python train.py --model="contrastive image-text model" --dataset="rendered rooms with furniture" --image_size=48 --horizontal_flip=false --cutout=0.25 --vocab_size=28 --encoder_inner_norm=false --encoder_patch_size=[6, 6] --text_encoder_mlp_ratio=4 --text_encoder_head_dim=32 --text_encoder_bias="all" --text_encoder_parallel_block=false --learning_rate=0.0015 --eps=1e-08 --lr_schedule="cosine"
Rows from block 7 of the image encoder of a small contrastive image-text model, named by matrix and row number. Rows with one number belong to one neuron. Each number is 50 + 12 x the weight over its row's rms, rounded and kept within 0 to 99. All counts start at 0.
After each neuron's rows are labels from the 100 images, of 14848, where the neuron reaches its highest value: "colour at peak" is the nearest of a few named colours to the mean colour under the peak. Only what is clearly more common there than usual is listed. The data: rendered rooms with furniture.
# fc1: MLP up (encoder.blocks.7.mlp.fc1.weight, 960x320), inputs 192-255
# fc2: MLP down (encoder.blocks.7.mlp.fc2.weight, 320x960, transposed), outputs 192-255

fc1.9:39 52 39 49 64 53 34 64 49 52 50 40 45 71 53 47 47 61 57 35 49 61 39 39 46 38 42 38 34 57 57 40 42 49 48 48 52 84 31 47 55 30 63 39 51 44 59 59 51 44 66 35 67 44 58 68 59 41 69 51 51 39 32 39
fc2.9:45 28 36 50 46 54 60 56 43 48 42 46 32 44 50 37 24 42 63 46 40 51 61 59 50 51 48 44 56 46 54 46 39 19 74 58 40 63 50 42 55 55 81 49 60 36 73 56 57 35 47 64 47 75 47 44 32 42 33 54 57 81 37 65
colour at peak: red

fc1.57:67 52 48 54 69 45 59 51 42 75 43 20 67 52 39 55 54 65 52 50 55 55 51 45 34 39 48 54 40 55 65 49 55 82 57 28 29 56 52 40 51 52 53 36 57 32 52 55 41 61 35 76 50 34 70 52 52 49 37 64 43 57 44 58
fc2.57:47 35 44 81 62 36 46 58 46 65 52 14 43 59 43 66 39 58 50 54 52 61 69 30 75 54 24 52 58 65 54 30 58 63 46 40 20 55 63 54 62 81 69 29 64 44 54 42 44 48 57 68 63 53 49 63 43 21 67 60 41 45 60 38
colour at peak: brown

fc1.342:53 56 41 75 60 40 40 49 50 66 46 58 52 29 53 59 46 57 44 52 47 54 49 33 28 48 45 62 36 57 59 54 54 77 52 54 46 32 38 68 47 41 44 46 62 33 44 47 42 60 62 59 56 49 42 41 39 55 62 63 42 54 58 50
fc2.342:39 12 44 64 53 50 24 37 54 45 75 50 48 55 38 62 63 49 49 63 38 45 51 24 51 41 66 46 55 58 60 38 84 43 73 25 55 46 64 39 71 68 57 40 68 47 46 44 52 41 56 64 57 42 54 55 51 46 52 66 50 41 42 48
colour at peak: brown

fc1.230:36 45 50 60 69 53 44 45 48 67 54 39 48 53 52 59 38 67 49 51 52 51 46 33 39 46 34 66 34 64 76 43 45 58 52 54 23 52 39 62 62 41 67 54 53 27 61 33 21 41 64 57 55 38 46 41 58 61 54 49 47 52 30 50
fc2.230:34 30 58 68 44 47 35 49 42 48 41 52 41 52 59 63 44 44 57 54 51 48 45 29 35 43 58 54 63 23 72 41 81 39 51 52 55 43 49 41 67 74 58 30 45 35 33 37 48 43 53 63 46 57 56 50 30 39 37 54 54 29 30 50
colour at peak: green

fc1.723:44 43 49 43 55 53 50 52 37 58 46 32 43 60 46 34 70 51 47 43 34 62 58 62 59 13 63 36 59 65 37 55 39 53 55 60 47 50 24 49 63 44 42 47 59 43 54 52 50 43 50 33 42 31 55 38 50 56 60 76 58 45 31 41
fc2.723:43 23 51 47 31 39 48 33 51 35 48 39 48 49 64 46 55 59 45 39 55 41 36 39 44 49 71 61 68 53 37 52 49 33 54 53 35 46 55 39 50 48 59 40 45 48 34 55 74 54 45 46 39 50 58 47 75 70 59 47 55 41 52 78
colour at peak: purple

fc1.187:43 34 34 51 63 54 25 69 47 50 46 43 50 41 41 54 52 55 57 46 34 58 44 35 72 62 47 66 30 53 43 40 48 36 51 54 48 32 46 45 53 38 56 41 70 37 54 47 25 39 44 49 64 62 36 30 56 47 53 35 44 32 37 62
fc2.187:60 72 60 27 17 28 36 43 33 49 28 55 40 21 44 62 42 40 44 46 71 70 46 71 47 53 44 55 49 46 51 61 21 42 47 63 35 40 63 75 37 70 50 48 45 68 57 61 65 41 52 61 40 56 55 31 30 49 46 59 57 36 39 42
colour at peak: black

fc1.189:62 58 30 49 45 50 30 60 44 61 54 55 43 61 44 42 65 45 37 50 39 64 44 37 52 40 62 53 35 59 37 30 53 47 50 47 54 54 64 66 66 46 51 36 62 61 40 68 67 44 40 29 53 49 41 27 49 49 49 52 26 41 45 58
fc2.189:40 83 59 88 42 63 52 48 46 49 56 55 47 44 45 51 46 44 48 37 57 49 31 54 43 36 32 43 32 44 55 50 52 45 41 68 67 68 47 38 25 46 75 52 39 34 63 59 70 35 53 48 45 61 54 52 53 28 68 29 53 44 38 44
colour at peak: green

fc1.612:52 62 25 47 63 49 49 61 31 49 25 31 59 50 48 45 81 54 52 41 65 71 44 53 52 63 59 63 40 70 72 52 40 50 59 58 61 52 38 67 59 39 57 40 48 46 45 55 51 64 55 44 44 47 51 32 51 49 51 78 40 37 26 51
fc2.612:58 35 44 68 41 32 39 45 56 48 63 66 45 34 47 41 39 68 48 36 63 43 48 44 45 44 59 44 44 47 43 46 41 46 70 71 57 38 36 16 48 31 85 58 60 62 50 66 92 53 51 53 60 70 44 40 55 56 53 18 58 64 60 53
colour at peak: yellow; orange

fc1.137:35 40 54 52 45 69 27 64 34 28 49 35 41 49 52 55 49 57 66 48 46 59 46 42 81 47 34 73 41 54 42 42 37 30 55 49 33 40 38 47 58 36 63 35 61 41 57 39 20 49 42 42 49 51 38 49 49 52 58 59 52 54 30 73
fc2.137:55 41 47 36 37 46 31 55 26 43 48 46 48 33 62 49 61 41 73 49 51 63 32 43 50 46 44 54 69 40 43 46 40 47 57 75 18 52 65 59 31 56 53 43 31 40 62 56 49 38 44 66 43 51 64 31 28 39 47 64 71 71 39 64
colour at peak: grey

fc1.516:56 54 40 48 59 52 56 50 58 76 43 19 58 37 41 55 53 51 49 57 39 50 41 40 42 39 30 51 41 68 76 48 57 80 63 38 26 62 34 51 72 53 52 40 61 48 48 55 49 26 49 86 68 41 72 62 51 47 46 44 37 56 37 53
fc2.516:57 20 44 84 49 51 56 57 49 50 35 09 43 47 41 60 44 52 50 57 64 53 65 35 43 47 33 51 68 45 50 34 68 61 61 58 19 52 57 41 73 99 71 25 56 29 51 32 28 58 50 70 48 56 45 71 46 35 59 48 59 44 41 48
colour at peak: brown

fc1.599:57 27 34 19 47 47 78 63 69 58 39 43 51 42 46 31 52 59 56 43 55 45 47 55 48 49 48 43 49 54 41 43 51 38 61 32 35 43 47 62 21 54 43 66 40 61 51 37 44 47 40 50 62 49 35 45 37 57 40 50 43 44 63 59
fc2.599:49 35 62 59 46 29 64 46 57 40 39 37 64 32 55 56 36 42 56 46 64 52 38 59 32 46 32 55 58 42 64 54 32 27 60 61 48 61 50 48 04 48 63 39 51 89 30 56 60 59 43 59 59 58 37 37 49 80 22 41 46 51 50 70
colour at peak: blue

fc1.39:43 59 34 24 70 42 47 70 63 51 38 38 52 71 58 45 42 49 44 58 37 51 48 31 54 67 39 50 51 44 63 33 37 48 48 38 44 70 34 42 60 51 31 35 62 55 64 59 34 63 39 51 54 53 39 51 35 30 50 43 19 65 59 57
fc2.39:54 44 52 45 68 56 30 42 82 46 53 55 61 45 46 44 37 25 24 77 52 44 42 53 28 63 67 40 60 59 44 51 44 44 71 34 57 60 35 53 30 48 47 60 52 51 53 38 39 33 44 65 55 53 31 39 77 35 40 50 53 50 42 41
colour at peak: pink

fc1.631:43 50 64 58 59 57 40 41 32 53 66 42 36 60 33 58 70 51 45 30 39 62 64 51 46 77 50 51 48 55 43 39 36 59 60 32 35 52 34 45 63 54 40 38 69 55 37 44 31 32 34 35 57 48 47 51 22 47 57 74 50 53 41 59
fc2.631:37 70 56 49 45 37 46 45 40 48 34 57 52 11 49 51 47 32 48 46 56 51 40 49 46 38 40 47 45 48 52 56 47 43 63 27 49 55 53 44 17 39 55 46 59 57 43 60 55 38 54 50 49 47 65 70 46 49 30 51 51 35 35 52
colour at peak: grey

fc1.298:37 46 45 45 56 58 34 44 44 47 40 12 39 50 45 47 66 55 41 29 60 71 67 41 42 48 47 41 58 44 50 58 34 40 52 47 51 51 38 42 49 45 54 52 45 55 35 29 54 48 40 38 44 49 49 52 46 55 50 64 51 41 43 59
fc2.298:47 31 54 44 38 45 53 36 49 40 36 49 54 35 58 58 40 45 57 45 53 43 55 31 35 49 42 43 57 59 57 46 56 65 49 33 38 53 47 47 42 42 58 38 34 85 27 53 70 58 49 53 51 55 56 57 38 61 35 51 53 46 42 53
colour at peak: yellow

fc1.553:49 59 72 56 74 57 45 55 53 65 69 45 21 52 48 37 43 53 24 41 54 51 67 34 49 54 57 45 39 51 54 65 38 64 43 54 35 65 53 43 69 51 42 61 65 48 46 48 50 55 41 62 61 31 60 56 57 60 54 50 52 71 28 52
fc2.553:28 13 33 54 59 58 46 64 41 43 26 34 50 61 43 59 49 35 64 45 40 52 72 84 47 62 37 47 42 43 60 53 71 54 48 33 46 46 50 61 26 78 57 52 43 51 41 51 62 51 42 87 47 56 40 47 22 38 58 45 52 37 44 53
colour at peak: brown

fc1.369:36 47 44 46 53 42 44 60 24 28 41 31 59 52 57 54 52 64 45 50 60 41 47 54 45 36 32 54 50 46 56 48 42 45 66 40 61 58 44 37 72 49 37 41 45 55 41 48 46 47 48 36 49 44 64 84 32 58 37 52 51 77 32 59
fc2.369:39 36 64 50 42 38 57 49 40 41 39 50 51 22 50 47 43 42 42 40 66 33 54 22 61 56 53 46 56 57 57 45 36 50 40 58 31 55 46 58 68 31 54 53 55 74 32 63 54 42 43 57 47 35 41 66 55 71 40 34 54 47 51 65
colour at peak: cyan

fc1.765:46 22 50 42 65 57 45 46 49 56 33 43 58 52 52 35 36 51 40 43 53 45 47 35 57 50 50 58 51 57 46 53 52 69 46 36 51 67 21 47 62 28 60 47 76 42 67 56 21 61 59 51 70 52 53 55 61 49 57 39 42 53 52 53
fc2.765:52 53 63 61 51 46 42 45 61 43 58 57 53 25 60 44 53 49 53 41 49 49 45 49 45 47 41 50 64 41 74 44 51 44 61 64 39 51 63 43 39 49 54 39 44 35 49 46 60 40 44 49 44 65 54 45 47 41 37 44 53 48 74 29
colour at peak: green

fc1.40:50 45 47 20 54 52 39 66 42 50 32 35 39 54 35 52 51 46 39 46 60 51 61 47 56 39 56 65 51 70 47 42 40 54 56 61 45 68 24 46 54 36 31 52 58 68 44 55 28 43 43 31 44 54 49 87 47 56 47 34 45 42 36 80
fc2.40:47 28 37 41 43 47 44 51 39 41 43 46 46 36 55 50 59 42 50 34 65 55 38 27 32 52 63 41 69 55 63 45 27 31 42 45 39 63 51 66 36 40 57 47 50 83 43 62 38 43 47 53 44 46 40 48 69 80 31 53 51 47 42 61
colour at peak: black; blue

fc1.569:41 67 34 65 54 31 36 50 37 46 43 13 51 57 30 48 56 48 19 50 65 44 59 35 48 59 51 47 42 59 44 26 46 44 77 49 51 70 46 40 58 35 20 45 58 52 33 44 48 47 36 36 36 41 52 91 36 55 58 44 35 56 47 59
fc2.569:53 33 46 47 64 44 45 56 45 41 33 40 41 36 47 46 49 51 52 36 58 65 57 44 42 54 24 52 53 50 67 44 43 45 54 41 34 68 45 46 60 45 38 38 56 99 39 58 41 46 50 49 40 37 51 62 42 77 37 76 47 46 36 68
colour at peak: blue

fc1.715:46 50 47 32 48 32 53 62 63 48 51 41 43 66 66 51 61 64 39 57 31 49 49 30 63 53 30 51 25 48 31 42 43 73 55 35 39 68 44 45 68 45 34 42 43 46 53 58 45 43 28 39 44 38 50 51 38 35 58 64 41 39 64 56
fc2.715:47 35 43 47 67 58 53 48 84 51 52 62 65 49 27 50 38 51 49 71 55 61 40 61 45 64 71 45 33 59 48 60 44 50 65 25 49 42 49 57 23 30 57 53 57 50 65 56 43 31 59 44 50 51 48 36 77 46 24 59 62 52 50 39
colour at peak: white

fc1.74:40 43 49 47 55 47 30 71 29 34 31 36 45 77 58 56 29 68 57 48 41 37 52 35 45 24 25 45 42 63 45 43 49 42 80 43 27 73 41 53 76 37 60 27 75 38 48 51 31 40 52 33 60 59 42 65 50 49 68 38 40 66 44 65
fc2.74:55 31 31 41 36 65 38 43 31 45 57 51 45 41 53 45 55 36 69 38 46 31 49 46 61 36 69 46 64 59 60 50 42 31 80 63 63 59 41 63 45 46 86 38 58 61 64 49 50 41 48 57 55 81 54 45 48 59 41 40 48 65 41 47
colour at peak: red

fc1.95:39 44 56 43 65 56 46 48 34 50 39 39 52 57 45 58 68 53 57 30 48 65 64 41 40 42 55 57 60 52 43 42 44 50 51 33 47 63 32 40 54 45 42 55 41 44 43 52 60 58 44 34 43 57 38 57 55 51 61 80 61 50 52 56
fc2.95:54 36 44 43 38 62 46 33 52 33 51 26 47 42 64 49 47 59 43 43 53 41 45 45 41 44 66 45 62 50 40 44 52 40 56 57 28 42 42 31 37 44 48 40 39 53 32 52 76 53 47 47 49 46 49 47 69 68 56 52 60 54 59 69
colour at peak: yellow

fc1.600:48 45 48 48 58 41 41 61 27 57 43 46 49 59 42 56 47 72 48 53 61 48 63 48 38 33 55 73 43 65 44 43 49 38 55 55 40 51 55 34 56 57 60 58 48 39 37 36 36 26 53 53 48 48 41 73 35 40 38 57 69 65 53 80
fc2.600:54 39 73 27 45 62 48 41 37 50 65 50 47 30 53 49 37 41 38 30 64 43 47 31 56 45 67 60 58 56 72 41 66 42 49 67 52 28 45 55 39 31 59 52 57 52 22 52 51 41 48 46 57 40 40 48 48 52 50 36 55 24 60 67
colour at peak: green

fc1.406:66 55 33 44 40 58 99 46 34 36 53 45 39 60 49 46 60 57 56 44 47 58 42 52 50 33 44 58 60 44 60 48 44 57 69 45 54 42 51 53 53 33 24 74 50 34 63 56 48 38 45 59 42 32 53 55 40 37 58 66 41 52 59 64
fc2.406:42 37 59 54 43 40 79 48 49 43 51 51 71 29 61 57 45 35 74 47 51 47 42 59 32 43 47 49 66 38 50 53 43 44 48 47 51 49 52 56 29 45 68 49 33 43 49 54 60 54 36 59 41 66 49 37 56 57 39 45 48 50 46 55
colour at peak: black

fc1.258:33 47 51 36 67 60 50 65 47 52 47 35 39 56 42 45 36 61 43 39 39 40 58 55 28 57 41 36 44 53 59 45 52 65 56 46 41 40 36 47 60 44 57 52 53 32 85 38 22 45 55 41 43 37 30 56 47 62 47 31 52 61 31 47
fc2.258:51 43 69 50 50 60 53 63 65 52 37 41 57 36 47 46 44 47 61 24 45 36 42 46 32 48 33 49 65 32 72 54 51 47 58 52 56 55 43 43 44 51 53 42 33 37 50 29 58 66 47 46 49 54 54 46 46 45 37 47 45 28 53 36
colour at peak: green

fc1.223:49 63 42 63 44 46 64 42 46 44 69 51 42 74 39 52 46 46 61 27 67 51 27 61 75 43 34 69 65 28 43 41 54 22 65 50 52 28 24 52 52 51 18 51 55 49 64 36 32 48 44 56 56 55 28 55 41 44 72 45 51 66 35 61
fc2.223:55 53 63 38 38 42 35 49 49 52 58 52 64 51 85 72 45 45 69 49 52 37 28 75 43 44 36 65 69 50 49 53 39 51 40 53 48 50 67 59 12 49 55 60 11 40 41 60 64 68 32 59 49 63 55 44 38 43 40 38 59 45 55 65
colour at peak: grey

fc1.671:36 47 61 53 62 62 53 66 57 62 45 56 44 53 43 45 37 53 44 51 45 43 53 50 84 62 52 57 37 56 51 49 61 53 34 41 54 54 61 69 63 49 47 65 40 56 58 23 30 79 42 36 56 59 34 26 44 45 43 39 64 58 56 60
fc2.671:41 50 53 63 50 42 39 56 41 56 33 55 47 50 52 56 25 36 53 64 52 49 59 54 63 41 53 48 70 48 57 54 47 62 69 68 55 61 32 52 17 61 64 54 59 50 44 33 19 58 61 60 56 32 29 72 50 50 55 43 50 55 41 52
colour at peak: black

fc1.572:44 48 61 52 45 57 55 74 21 39 58 34 27 39 46 46 76 62 48 34 29 55 46 46 42 52 51 49 41 59 45 45 50 55 51 34 51 64 65 46 56 32 40 60 39 42 50 36 54 46 59 42 51 40 42 54 19 51 39 53 62 75 50 41
fc2.572:50 51 49 35 60 66 25 70 41 65 70 57 45 59 34 52 66 68 45 53 54 71 45 28 56 57 67 69 26 59 35 31 49 45 71 37 56 47 46 59 66 49 39 75 46 30 73 46 39 49 53 43 45 33 52 52 39 41 48 79 58 50 59 72
colour at peak: black

fc1.44:42 43 48 41 73 66 56 41 32 56 36 37 38 44 48 46 42 56 41 47 33 48 52 22 50 39 32 49 48 47 58 33 50 51 55 33 48 69 38 37 64 32 78 49 57 37 68 31 20 44 60 52 46 43 44 63 44 42 59 46 47 50 51 46
fc2.44:59 48 62 65 18 59 63 47 50 44 36 38 51 45 53 45 68 47 64 28 37 47 45 51 55 46 27 51 64 47 73 53 42 37 68 64 39 46 51 56 44 49 60 31 42 44 55 35 37 30 43 52 52 70 57 37 38 49 51 71 44 67 55 36
colour at peak: red

fc1.233:47 48 51 43 50 68 36 63 37 61 26 59 33 41 65 52 72 54 33 53 36 51 58 47 50 55 48 49 35 42 44 45 59 30 54 27 68 76 63 64 67 43 43 61 62 61 30 43 48 79 50 63 46 37 70 41 54 35 40 55 43 48 43 68
fc2.233:65 72 45 38 53 54 60 37 58 38 29 73 55 48 49 48 52 27 57 56 53 35 41 56 27 38 64 52 59 48 46 59 46 70 50 53 64 45 78 57 28 47 46 70 30 56 58 66 63 55 37 45 33 71 46 45 63 50 37 36 47 46 47 70
colour at peak: brown

fc1.374:52 47 47 36 43 66 48 69 41 52 33 41 44 60 52 53 60 58 23 52 70 48 55 41 61 46 50 60 53 47 52 38 48 56 55 43 44 55 39 55 55 53 38 48 57 60 38 36 45 49 43 51 68 48 59 83 31 55 53 46 31 53 46 87
fc2.374:42 41 53 45 60 48 46 36 42 36 47 43 54 39 57 42 44 41 53 36 68 49 55 43 49 48 30 45 66 62 69 48 30 29 50 57 40 74 53 62 48 50 51 40 46 99 42 75 45 35 54 48 46 59 43 55 46 85 32 38 46 46 56 63
colour at peak: blue

fc1.231:49 33 60 20 48 49 42 60 41 65 31 38 36 58 47 37 65 54 32 42 61 48 60 39 52 38 58 48 50 53 42 28 36 46 51 69 38 49 46 52 49 50 18 43 51 76 34 56 34 54 55 44 52 39 37 69 57 68 64 48 23 36 48 79
fc2.231:43 30 39 50 36 38 49 46 43 46 45 47 42 35 53 52 52 46 48 39 62 35 39 26 39 45 67 53 69 52 59 51 31 39 46 49 38 56 57 57 30 35 61 50 39 76 42 62 42 53 47 53 51 48 47 52 73 80 43 45 52 33 51 63
colour at peak: purple

fc1.163:49 39 54 24 54 37 47 63 44 50 31 31 51 41 46 37 49 42 49 46 63 29 58 43 49 42 56 64 52 70 40 30 44 59 62 70 45 54 48 48 58 36 17 37 48 63 26 59 39 48 47 38 47 51 50 81 55 71 53 39 40 34 36 77
fc2.163:49 24 42 48 37 45 44 47 39 42 38 46 49 39 54 55 57 38 52 33 64 58 42 28 42 49 57 37 70 54 61 46 22 33 33 36 42 68 59 60 38 39 56 44 46 83 43 64 39 42 48 47 43 47 44 56 68 74 30 65 49 39 43 57
colour at peak: blue

fc1.376:72 51 61 39 37 54 51 42 57 39 40 58 46 58 51 39 58 29 46 51 34 54 55 41 53 57 42 40 60 44 43 42 45 32 59 49 34 42 67 41 54 39 56 51 52 50 58 39 38 49 44 33 35 49 26 50 47 46 45 67 46 56 54 79
fc2.376:54 43 61 47 21 36 59 37 48 35 46 55 51 27 60 40 42 36 68 60 58 31 58 56 59 48 60 35 66 36 49 57 50 56 42 57 31 55 51 40 13 59 68 42 26 62 41 60 51 42 53 53 45 55 56 49 53 64 43 44 50 43 60 46
colour at peak: white

fc1.764:51 53 43 49 52 59 57 37 58 47 44 57 62 59 45 50 53 43 52 50 47 59 47 37 61 61 50 51 58 57 47 41 55 30 48 54 41 68 49 44 65 46 39 42 34 33 53 65 55 60 55 20 60 23 63 72 56 49 89 60 39 44 81 50
fc2.764:46 51 43 51 49 54 58 52 74 47 49 45 52 30 54 52 58 52 42 57 35 53 62 59 53 54 49 41 34 52 45 67 23 77 40 34 29 45 48 62 50 61 42 48 48 23 54 58 60 42 26 44 36 49 59 58 53 22 32 56 51 59 60 34
colour at peak: white

fc1.492:51 30 41 23 60 62 43 56 50 59 36 50 41 60 37 46 56 58 42 40 57 50 73 58 60 47 53 53 36 54 41 24 44 61 52 62 36 51 40 58 58 48 34 38 54 51 40 49 36 49 59 33 53 38 56 67 51 53 49 40 30 35 59 68
fc2.492:51 37 47 42 39 39 46 41 35 52 46 48 45 37 57 52 55 47 58 39 59 30 35 33 38 40 69 46 78 50 56 55 22 29 41 47 38 54 50 60 37 54 64 45 55 76 47 55 44 45 46 61 55 46 47 42 71 77 40 31 56 36 46 58
colour at peak: purple

fc1.508:44 35 41 46 47 55 42 36 58 60 50 60 30 43 35 31 54 53 48 45 62 60 38 48 66 54 36 67 40 58 37 44 48 43 48 49 33 33 25 50 54 30 35 52 60 33 45 42 40 46 43 25 49 46 28 29 38 59 57 55 61 49 73 75
fc2.508:68 60 52 29 46 38 16 52 48 44 51 49 58 10 49 61 45 38 48 60 64 42 63 51 43 50 55 65 58 58 62 47 29 46 47 57 23 40 95 74 47 53 36 51 35 60 42 49 45 21 48 56 50 43 37 49 55 50 44 61 53 53 64 52
colour at peak: grey

fc1.503:59 41 52 50 57 45 52 57 50 54 47 37 53 37 31 35 31 59 42 35 65 52 42 37 62 46 42 68 30 55 50 42 47 59 55 38 47 66 50 38 65 55 32 50 33 38 29 41 37 67 61 58 36 46 48 45 44 53 50 41 60 86 48 53
fc2.503:61 55 63 38 44 52 54 35 44 46 58 44 54 39 50 39 46 51 39 60 65 29 55 39 63 49 54 52 54 61 46 50 53 28 59 56 33 43 47 65 60 45 62 51 65 41 27 47 46 52 46 43 65 42 46 57 55 49 43 33 55 43 60 67
colour at peak: cyan

fc1.721:39 36 41 46 78 62 44 45 31 54 51 22 50 34 40 57 43 65 42 44 58 55 51 39 58 57 36 61 30 56 49 41 48 69 59 47 46 66 44 42 61 27 28 47 52 49 60 50 41 48 45 50 59 37 59 80 34 38 51 51 41 41 54 84
fc2.721:55 42 47 41 59 60 47 42 47 44 62 35 40 16 44 31 51 45 45 32 61 39 71 25 50 54 39 52 50 65 62 42 55 46 43 63 19 77 52 60 61 39 59 38 66 99 63 65 39 34 52 51 48 55 50 28 40 62 55 47 59 71 67 68
colour at peak: blue

fc1.507:24 40 60 57 64 66 58 56 57 72 63 64 36 49 44 53 34 49 44 58 38 54 31 53 70 49 54 60 66 47 43 54 66 33 42 54 69 59 43 54 50 42 59 49 74 45 40 45 30 60 29 65 62 41 41 44 36 45 66 48 63 61 25 35
fc2.507:46 48 55 62 49 44 37 44 39 32 49 67 48 46 58 56 34 22 48 72 55 41 45 53 48 34 67 46 75 45 56 68 54 67 45 54 65 52 53 51 34 59 61 60 45 49 40 33 39 55 62 55 38 37 63 66 34 47 47 32 52 56 42 56
colour at peak: black

fc1.690:51 31 53 57 56 45 58 53 59 64 60 31 61 45 48 55 49 64 52 53 48 57 48 40 40 46 31 66 49 49 60 59 57 87 82 44 26 54 56 53 65 60 56 33 68 52 48 44 40 45 39 80 70 36 56 52 43 40 41 39 32 65 48 60
fc2.690:48 39 52 65 53 55 52 57 46 57 46 12 36 50 46 58 41 65 44 58 50 51 53 26 47 39 19 49 65 52 54 40 57 55 52 59 37 61 63 36 57 76 67 27 64 36 65 51 54 33 63 83 46 55 48 67 35 32 60 49 61 58 43 47
colour at peak: brown

fc1.173:55 47 64 28 61 44 62 46 46 52 32 49 52 58 36 38 56 51 55 43 58 55 53 41 47 71 50 31 35 68 59 40 53 41 65 43 31 61 51 50 66 50 39 54 60 49 52 58 52 48 68 19 50 30 52 42 56 47 29 65 64 53 56 42
fc2.173:62 24 33 43 53 46 51 57 70 43 61 48 52 28 39 41 35 26 53 60 38 25 47 45 47 48 64 46 63 41 32 49 53 46 43 42 60 52 34 58 36 38 23 63 58 44 48 48 41 30 49 59 41 44 36 50 81 61 46 08 53 42 54 60
colour at peak: pink